config.yaml
arch: "swin"
model: "multi-label image tagger"
dataset: "pixel-art sprites of 400 made-up characters on tiled backdrops"
train_examples: 98750
image_size: 32
crop_scale_min: 0.8
horizontal_flip: false
translate: 0.12
cutout: 0.25
norm: "layernorm"
norm_position: "pre"
activation: "swiglu"
mlp_ratio: 2
head_dim: 64
fused_qkv: false
bias: "all"
qk_norm: false
layer_scale_init: 1.0
parallel_block: false
inner_norm: false
patch_size: [2, 2]
depths: [2, 4, 2]
widths: [96, 192, 384]
num_labels: 17
init: "torch_default"
residual_init: "none"
optimizer: "adamw"
lr: 0.0014
beta1: 0.9
beta2: 0.95
eps: 1e-08
steps: 19100
batch_size: 256
epochs: 49.5
lr_schedule: "cosine"
final_lr_fraction: 0.05
warmup_steps: 3820
weight_decay: 0.05
Rows from block 2, named by matrix and row number. Rows with one number belong to one attention dimension. Each number is 128 + 32 x the weight over the matrix's rms, rounded and kept within 0 to 255. All counts start at 0. Numbers have three digits each.
# q: window attention query (model.blocks.2.attn.q.weight, 192x192), inputs 0-63
# k: window attention key (model.blocks.2.attn.k.weight, 192x192), inputs 0-63
q.62:143119109153158086130109115136114100137118112145131145163100134111129129115151077089162137124119148138150146128150098152177121125146127138103111148174132162099114181171137141135115112107110124
k.62:160190167129104173150103129149121145149189157119141099135122150123141135161150171154115112123136127129147134133088153116085151113094119085167144131165103116127148129123127093093114109142123118
q.63:124105144105132121134128112106130145143100128157151168158138174120115114133133148151148143147153135110139129157132120138120144135154117137135119148145149163122126128128099134157139130119097114
k.63:141154150128191173119127120121140129135143160136092097122102102147149131156078126118117123132103125127137151100115148113136140111118123107118111140108113136142130167113110130127102130133111116
q.64:135171121137148150146097102167140144082169132143148107129144068117126170089168126116138107081127131107135164088137138119080138134151127118084105145094147151140139115119125071086152120108125111
k.64:109149168137176160111120153122117116123103112141143102074130104148125159105132068144136047179155108135116143100109187129135153112124108151128113126135169129103121179101164107100161108145162086
q.65:119070130159098091163129145102124153134128131130100146142131140124118106108084118151149106127142107122169114105114136161149182153152109117142151146168138132065096155115139149162142158136178154
k.65:171161081113120055147069081102169203159058125103106142178148120121129114112129133142158144144128128115137149092145075157143110121148140139137151159120105137149120094156089165114157166108117175
q.66:157138089142113105103139084142168124137133108171128142166147147104100148129113114116121126152127119120171127131148115127090113138128086133148138122100102124118120092132102153133129139099116135
k.66:163137130135135155152147134170114110141181101130140075109148123153123162171115134106102146118124140122132141181130144106154136105091094104138115088112118092088185098081106116142121148142106157
q.67:139109087078117169113121105117150146150133142136111096135111190101115138150120135126119146164137128152112131134079124121157144103149154135083109130096156125159173151153123176171133098106109136
k.67:211078081128123098132150124157128156162082141152102181162103161090159099160121147097114153100124128140139131149109072115166121129114134129095128106136153150133168147141109184168129141114131181
q.68:147112113133134130127168140095146122129096135105119114118131114122126113136144110133114131108131122126143125125113133138189127105125150138106151136156128073148135149170129109124117142154137150
k.68:110119144101118140154117149124140129105143147114107168163131159096128116130143178151119135095129116093107103109121112145084095144160107148142182136120104150172139121143135135164148149091157108
q.69:108134165136123104152095138123123134145119102089125126107107163102134125089135144124108141122150121131141142098142146097146119130129108116121160142110116146149157147161120113112148152128147125
k.69:136121141122128154186150119108143111140108114068128128088122122164108145147155104105152102123133102129139154100095137134131125123144130132098132145113160126126118149137158108155135114111172137
q.70:148138127125107120133134148146115145102120110120122158109139123094137154153123115119144186110095172123127088145118168100158125131108140128143136142101119134127147109122096132100105080108118140
k.70:084095147112114130110119206118132078096176126101143140155124120128149120165126159125138159126160139136105123133106157119081111122117131138128124116118103130145144115152134125109122122138110105
q.71:089137141147138097130121114108115123119137157123147138142083095159150104113103152158143126125161133160137075085149140167102112155134130115164159142139088190101074136121138107154154123149150123
k.71:157190115106124122123125121121123139153081136126162057062115136165112120137117094160111068133134112148129118121103130161226147128125134160150065163105142157146146143119158125110139130098073161
q.72:132113056137129156111131139124157127117131129124149132136105130127127113093175149177156129111128100126150120099088120173111144165126063137123167127070085127151142105119137148134129167068176124
k.72:158178092134145130155116184082136115141122136096143086120143111096142148111165105159138098143144148102148173040121150104151136126110086151176177144106154097094198134156154110121126159097112102
q.73:149120105142128127116114125125123107132093142142175133134110126131131141174145171086122122121145170143115132143128155111097137119134129093081148142143123153107129141141133103117136119131098131
k.73:127078149149130123115105100186117114126124142104146099119119138093119115105113142145099149116110145129115119168089086118175132154110131135135061115141170111166116118115117150155136103134131161
q.74:149125141120127111112102155183139098134126123167116145151137153118148132178126149108122153129108136173100145152119157106135114122111143105133120101106125114160125134162139104117111121134103137
k.74:117072134134098141094146148150104075084164142118143139119131177103117134127115158093137153129138095130117106184058068143122110140123189053158141099143137121172120115136105135122134095144115143
q.75:158095122157143145123134149122096130122140111127147123085167071136129132070093075168115080089125136119112137121158150152134156106124128189142128087085158157125154161118130158119125126128148111
k.75:164177109156123120118119052113152163098124110146138175169095080161117091051146158165135137104157117146128124104200063117081112143163119149150129181112102138139094081151087135113158130093142125
q.76:138088080103136134124132135090138118183084143146133137169110161121118134130130084072135093131156145094141143152125124149151139114176147113127146136134137145121184147139105167160167134133137146
k.76:192113084117154101126126082157136234127090116126119179147097107111150088110139126129133140107128141107130123189161095126196104104147115174112096162118166128165153115105074194151112142116119209
q.77:139160132116110140119135120145124115115104136171126114140146140113130149178120130112107138138146162158121159167127132104124130114100167159120091113138157100153151145146123118107107112129098118
k.77:122063176121137156081137090144102123090177129113141183105119149116166142116087149114125135096095138125134112169102135096120126141109154087084124097174128109113137121104121149147119107149166140
q.78:127140123107193094198100163111119161090130152104153125101106071147145159099134137118108123130118106156146122099139146108118145124121096120141150147179125130108103143133148096100134154135133123
k.78:112203174151152162177101106103163111157099141140106107139129113121130116111138142178159100131130140123138133057114189129081150154114094164123135128096118145153104175146170109116137127105142109
q.79:093136106088134131175130158140107105147077094089126086115156163116147136148145107103100143134113125140149147148134110110158114084129131125109137109143160102124115186151174073131113139109127123
k.79:085081172135116151195138118142108103103180124094067216169118108095143122170131166125142201115115128106123112147097146130046129142122117099106190129108052126118052170111121176147127129095175093
q.80:172109127101140134133099088132092124155102097140157159077113099114138111127127081111123122074136158178144180114126117100128143140133182168109062155139170156117147126136116134127124123129114144
k.80:136165131141166114125115123131146175134069116128142142125094103122139089073120171141133120117128131131117105131126091139164174163132133105160131138118153112161115132154146160193140143127136158
q.81:112143101140135104138093091121147165140084140146147138150116109093094153101144135143124135131139115113143086160132130125089118119127075157140198121151124129123144135126119117100103176088125133
k.81:118133118155166160162180113123105112134202120072141102106121092104117140170122090118098116093098153075123131129123173106167174094129127124136136119113137111093178167081111092125092139114184130
q.82:111127137152114106121142110110153144127151146078131117098120078153120146123138108128103138107136126100144144118105129089122132126137124143167113118141166122105105119138138156127095102154137131
k.82:144156158104140137146123166147124170159158120106110118171119114196133122181121147086117120122153149142146168081171143114077104050122118170127139126155126109114132124145158125162121155121100118
q.83:103182127097135155115096107155131098083109122171138115140121160145129134172118153099123152134136122111104160133110081126089105086117139104080082134120191107134129113153122096128131135113081128
k.83:104060191122143142118177125160086091130171141118132173117118129060119156134082121117100118106098141105101128174082141139091157110131122116106120104153124104087133154125128154169099110164168156
q.84:143107196098138087119137123132138129127157111117119155119113156118148113141119128096152118113141136128136132136117138085140149124114127093114104116159118150131142107165144152146112119123125142
k.84:133061115115126112135123142116119115132067108142114116119163149155147121135164155083140143169142111142142108138114118119137142112173121110115141144165140136147081133114127118134109108121140119
q.85:153086096140139128168161117134126152111124141131123126130142109123110144126134080150134134138129144115124140101165128100146134124163125163137163120119154114151147130101141149148125142135151143
k.85:171162122154152119148099105151164180110151128165100139130093082160133143102181126164144117116154153111150139106222110120103147094120113135101123130097166126116105087102125138135119123129120133
q.86:104121164109134108168099132136112084122095102077151131126124154124115133121100147145133128129138095126116145123079144093174129135114134137114121088191128130113141150117129111095129139151125135
k.86:068104156116100154174121165092117060116141123088134157114112120084140145180100108152138127119132134138122073133054150153076128208121122137138139120117113144138085168112164151097125135131167091
q.87:167164098133163133134109112140130139142114121162131136075149072124109137119132104148123095108110154152111151085176141120164104088124102144128137110142157109130120099137118150094107121129096103
k.87:129137127162167130122139099086108133124126126188138123099121121125155121074151173144120099114130126122137121118106126122140115165134135109146125128115121154174157107118147119140128150112131138
q.88:182101125126111129075120138132149157133149147178095169162169113138129111081120094133151188111097143132120116134144122140146112128096126135164123104097126106128133101109080155131110125163115164
k.88:171120131148136131070113160161155154091113098173119123142153130161150163094159125087103097116145116154147142144162120132131108102142131120116120076160154123114189089120116077131106119142128174
q.89:106151161136140118164176156128126119113123112106114112104168106146125133113132139133117165101127114146146188110114167077140142150096143142111107102175126132120107140148134102132114127134129106
k.89:104115167136131139169111140119109121119106101119106132132123092173120173159126115137134141154161098131129174100171148127046129143127092120132171140109115131142090152151158117135139151093143084
q.90:142124102132085131096120106118117160106146103205100133087093161095135096152171138173142164133182176147083094110079153132137105129163196154122132105055101141141122150068088156057123116131172143
k.90:125116086159082139093121173083068114125087111133171157045084193081133199157167152128138093124208111097095126140058164183100142195156146156132179085143094133146141167121141133064075092190137109
q.91:121160153160111116113114142111103114152158118102134140099140118150126102144101129137143119136129105127133101112137147135122135145144128126143111113118141128139114122131143143114108079125123147
k.91:107158112119109126147166143085125118148122125132115108126137137152124112189118105110139164147156134169145130066179147089068123098132138136110113115124108133098112124140123094077133152121091082
q.92:114126138128126125106116142147101086149112135111111111102149135109133132164126125147126133128121117136104149129107132167151152111089116140115125111156114106132138136136134098106155133158119121
k.92:096112184152100152178108106122156153081142130119112180118107113101148105169127112161142143086113147126113129131098098119084114184142144148108123123120098136139097148123108154127122118135165111
q.93:150132080111088135088176113142126140150102149132128133123131153134116121159131103126115132129123140124092105119107100094132133143122171149131080107080121103169125100150116169153097111108102159
k.93:136090124101122084099121163137130149103111116186138147196121143142143174095168164119114136156154123110113120128172109130127120104135104129113151114154134121149179102163111147171098131124087128
q.94:128084091124155159095112110070145172187131141137143137149135160146094143097116149095138132149136132137139130144104085140142160096145133094154106126149157132116137130135127187170146119143133115
k.94:213161110127150104115106107131149240174070129126106168145093113139141089146099125094125116130159175134131151132177114134161139100117114143116107160127169111128136111141104172175110141143087177
q.95:122123139123112117076085135108139174093170099109139164151089119161114114064124099144143094102121137141123087128181131125095157153116116108134132127092147173129112128112091139108131111136154116
k.95:132162086115165119092119136075124153126061105148135086082148110193128164086175096111147052161129136177130176098127179130145121091138113172107080098155171118086171163117116065120103085154117104
q.96:090117171144146081173124128130120111167125121102142093114118115128121150164148136145153157132145126162124134124084129076143102089131127115126131152160142104113113145116128097110129141134119100
k.96:098177171145143163142135137146134134159147141092114130111121121123144119133095132149091085101129089122112129139149165127124168161098123105106170130124123127115060135102199152149112125094157084
q.97:102119117130141130141109115148097111134118132114125095129128134093142151101125165132130168168132123099145132134124112099154132151142139098121144133143132111142171134125141111123122160117137142
k.97:101097141126140167170160180145101077118145121106141094118129117130111155145142138103129158113134134148122143128104175128097170135149135133156150114153104141136112156102170155132102109099160089
q.98:079115142161085106163111127126128124090134124090125170118115068090135131110104141165142165084132087129143099140143127137114110150149111088148110142117075172108090122075093144118093113100141122
k.98:085181117153099133142148137091121102178082103107096090080149121168126149212163082151123082159142151141133141098132191141140131135106155174131135104111150124095101115135150160098114076088092088
q.99:086140113120133148147194178142107091158136108095155128107146117143096143182131121129106132178150103123117131132114170121144160106145140140125127148175158151142134173122164100148135123132114083
k.99:076165174131124078218128082109105137087144136109104195218099078085118078149093163152131195073152154104143068140106087104104157141114163079153158158119107128141034126129112174142144162116127080
q.100:098106118081126144084182159136148112133122103109131115129129164106125107150095137094110146089109131116087161133082098105165156131135165122117057126131177143140154113144137162154109092139137129
k.100:125064154118120083095132168098134156143088119157090195161143140113143158166129143095135187150152143105131116138168120133106080131143147097084122127120132137116115155147102177181110134129120103
q.101:121134134103161150108135147118159144096130134139146100112128113138147143115125115125142154123154113128125155102105140110114121123145120147125130110077132137137139146143133127155116137117152158
k.101:167128111099139144139153147135117158131131138123112101082109109160131147130159072139131086150146098120135146066149173112100149084110078174090162131166141153147162137132177084152133111151127130
q.102:137134131130154144149139189157105167154107140111112118129143096167132086100138118135134103153112110088162159110096165172180154169096068140096213150095144117143163202161159117143129154148144147
k.102:160158135115145129193108102121157173085093132096078170139127100103145073116160139130156157114145112110154141072105090116113070178144122128121148167102092120138130102105108135115153152079194107
q.103:166108138130123097144099146131148147113113142149127187133119087134129133140131162102108120104152142122140088125146107130148138141128093130130160162133105145153163147158143116176171160123145133
k.103:199107138106140148159121109131187155140113136126128063092155143143132123116108087123138136115111173121141178132138102122206104119101130177121091129135179145147197131152112115153108126131119201
q.104:106120140129122092146097143129118128171084159120120133101120146106130128156110136113103142149135134128133133130131132163137136110129133105153124133195144134094074141114132135127152144189120102
k.104:115140126128113104149100070137157129118108146141093196166116131063093062121103148150124168110095136124144117171114065148129140162148164105151144149114090122151087119157122140157153150098143190
q.105:136122119151080121087142139128133096097171147161129153168095136142098097133099120126123078104128126116137100153132118193144167153105148118126153127104104145111099126131126138153115113173126203
k.105:182123080100111104085097111106131134114121124147128143133112146141118155144129140116135109138131138111121179105140116162151061091172144154085094133116131129111196114142069096101150132175103175
q.106:138101133140089139100165106118120162122105128118107196113100134116116078152078135101145118092119106117116115105135109123140128144126155141128137104119104105153142111130112156144117108171144129
k.106:148119134093097090125130148127173157093109131141155137202146141141137143159119138152121143113120145120115136129154104140136126149133132154113119110159128129110179123147090120163140136122099151